From a checkpoint of a small contrastive image-text model: encoder width 160.
Rows from block 3 of the text encoder, named by matrix and row number. Rows with one number belong to one attention dimension. Each number is 500 + 25 x the weight over its row's rms, rounded and kept within 0 to 999. All counts start at 0. Numbers have three digits each. After the name is the row's rms in percent of the matrix's.
# v: attention query, key and value (stacked) (text_encoder.blocks.3.attn.qkv.weight, 768x256, the v third), inputs 52-103
# proj: attention output (text_encoder.blocks.3.attn.proj.weight, 256x256, transposed), outputs 52-103
v.42 099:472508471479479492480513506505521528560474489542508524521535459527567522486483502488504502502449518528507449505513487480481498463501516525502518501480520511
proj.42 101:523466522510520483524489502512462467459529517457510472491484545476469490503486473487505486504536474487507559525498507516511475542491464476514477523513468497
v.43 090:529497418527524575528470531485509509496466485491539450428465505532498540509542543499500496490497468510495481483495552504515466488513521497473506498486484531
proj.43 094:486475564468491445469530473513505495512541495516471546580503492484504475482475455463503505505519514491524516534496458475491503490492496503521488498509507472
v.44 096:508512463509502508515562513497472482498446459471462499548517510528511511500495490501485469554500476478563482499491529517518532484470498488485521507497505507
proj.44 099:501510549491501473519424499511514506504525552535530506459488499451495500506480502497517541451487505508433508506510484485492473508521490492519477482502522506
v.45 089:545470474485505519546493497488495518491517556469495471503483547517485494555494499505491477476510549492550452512508471531496482500464536500541508487461530516
proj.45 092:473512534540499473469506479521513507512479452524486545502501439459512513451516479468498509514500468530453521505488529484486538497525471492472507515525475472
v.46 099:451518519517500475505516516521481488497501516442471500457477506521489528519504512499513505507497456496445493469479529493525516518507506489463522492578483482
proj.46 104:541481480490521516524494492487513515497499479554533512533516464489488476489520493504493499476507535522523485540524482510475495489503521520556501497458522503
v.47 095:540499539524465489492497497491478482463526505501467469519481499502535510495519493519505468498527483472467468483433522486487555499522520536534500544541463537
proj.47 093:453515462499520526521495496508516507538485491510518510474517506479504517513473499489492520528491507525534511516550481493526446505475493460477484467481551452
v.48 095:470513490541536508482516505520517462492520511521495475471508495454477511462518525458539554489507518548520522520513521483492472516506535525492489536475462538
proj.48 100:530498537449459503514496507478479548520495514499498508514499521551523493530482481566457465523486489444506480471486459518485528507484466500520512464518539445
v.49 086:510497528445521506477544547512506527525490509505446559498494514505514509531511495459517491469536476518493487501512461521471514523485496529490477472515441495
proj.49 088:458525482533493489529465487509493456474492460509554445505512505496499479461493501551482501524475491488512509520480540463511477486506491482516502543487552517
v.50 090:477486451454509559513508481506470496516527499501521486538473463508470495543549529504548487516479485466521513462485486527542466490496497487481495490469476505
proj.50 093:523515550538482432519490498500502526459455517481497494480528516489504509463465458485452518491523518509492482526517520481442543503511499490516502515525531493
v.51 103:510532492464565463481485516461536478507541489529481495494490531463491449530493472532515483504511511480536467500478457486510508529481506527464504511544477493
proj.51 103:507499516525431534510512453533477502508473495476496504521494491506527552451524531462486513492493490524466512515516537523484464466492506468511497489461515488
v.52 098:502495474468487490483489521501474503542535489487520484488513470546456501539478514525503487478475537517483543509535499477485530521511526447502460481543478471
proj.52 097:538519494526506501542502489493520489471490498532494534529493525475549522478537494504446514526506470474519448493457496541525489490506513550484534515474535544
v.53 090:533479439490498468548504492474525494500496515477543533529477473506482516481490502458506510521508515502537534487508504510471504501548514438484473507479462535
proj.53 088:480538549496498526457520517527481486528528486498463458467547533518511520526518496548493498491497499518484482511473505511532503505439504545496523494517525489
v.54 095:529498485452460537485516538539485484506537505513506502450479521489497517503506479505500498508473529541507506491512465500526509498446536521493504490510479550
proj.54 092:453503533537547472519474459474500531510476475492482494558519481480489493485489499479478499498537490469494501507500521515482496463512453468519518482495504456
v.55 091:491526520515503529498526520526489491540495484515507496483519507448484543457464504497492525470520517534476519503518471537457505483465518504463519471503493513
proj.55 092:509497491483507480518475493500486503468494504493517494518481512563498472549534486493498476526461482476509496475483507494545512500528475519548505501478508496
v.56 094:471530475559472504505495487505489501524486503504508463467496500489514482511458461502441458482502516459504499527490488507499537468461517474526499475515520530
proj.56 102:516490521451516480499487505493505484475508515501499536526491486490491509502503548499558527498490489539478482477495522499498466535550503522476504506460483497
v.57 099:491481483496525508477526486530487495518517511508469511462473530491473546478515460517532504483527508510513495539550517489508491495518501525529487479492494515
proj.57 098:497526511492484492531468526474512491475495484508522501538535476521506463536492541472471500496474487505494511468464481515502502521462515495470530516509515475
v.58 092:477531512482473472494483507477530502502462459466479521503498553483542514507503508462530423480498481539464499514527504478509512510476458509537503512493527505
proj.58 100:534493479523497523507529475506469529495520541544512488509491447523443484471493501538484574500491503446544517482476514508492483483528543514466498474500498509
v.59 090:472494511535452493481508495515504492499507487523532542542522451510545533526519537525486498483501503518456529482470468517522518473482475467509503499472547450
proj.59 086:508493491475551490495506509492489478505470512468471471473488542475464483463506509466503488515496493509541484500532527497518500508506497513482488505519460552
v.60 096:499482486513469468495509528457494508495477491518526524496472499476481543539475521492486515499505513527474474494491535525522511507472474511528513494494552481
proj.60 095:505527520486537532452488494534501479517537499496484504518537502512498469457534498520504473503486509468520525492512501500482490487500502492458463504505455514
v.61 095:519489492479516513538476508531505477473506491486493497483531504522468534475574506531501514465526499490475499518514501519479532496464501480482480488466497480
proj.61 092:461503497500490486443534491494501531511503499520495492516482500474525475520434490476509513526485492525504463479470498497506461502539503514535522505541491537
v.62 097:515484527521477477495547501496508488516522464504473468498546479496530469497516529538505478545428488565537515505496500532493519489497500478468535519474509474
proj.62 098:479494473470499505503444514494487530468464555495527546528446533498489522510489506469507525465545502435463495495506505452496495505501497514515445485522506519
v.63 095:516507503516471489521507479491513436488542491534487509529460487475456493539475519522514477516513481497520459473484540515477510520463487512479506486457505460
proj.63 088:467515507485532510481505506486467561510465501456492496469514537513554500470530472497500531480499512528486533527525463479518480486546483475518494516555516532
v.64 103:488506479521483517530518510514493498471520462500535505457515527496497494468547506529490512541499497491514540503499563524518471493433511458499473489485459493
proj.64 104:528498561469509487452481486502515505537506546491460482527493467525505499520461498474504489472498524506498458488491453498481532497551489518496510491515530502
v.65 102:534535532521525513544490522486543510524483526501502457501465473563471501476483472517509505501494531533459517519500517523497548496528517457490513493498468496
proj.65 097:469461470495500500479518491488473501481496469505490542497515519466538500538496549489501515514516478473515490507494469476510451502479493524530482495515526526
v.66 109:473480543479485503471528495546512519545493515511502508493510569542491470496535476469487528512475491453497454469454511490505504465495476497513473520508508575
proj.66 107:519520463523527500507470502452483483461500472481473476494513448440523511496476527530498461475518502534489552512527486510485511539518497495476527485481500449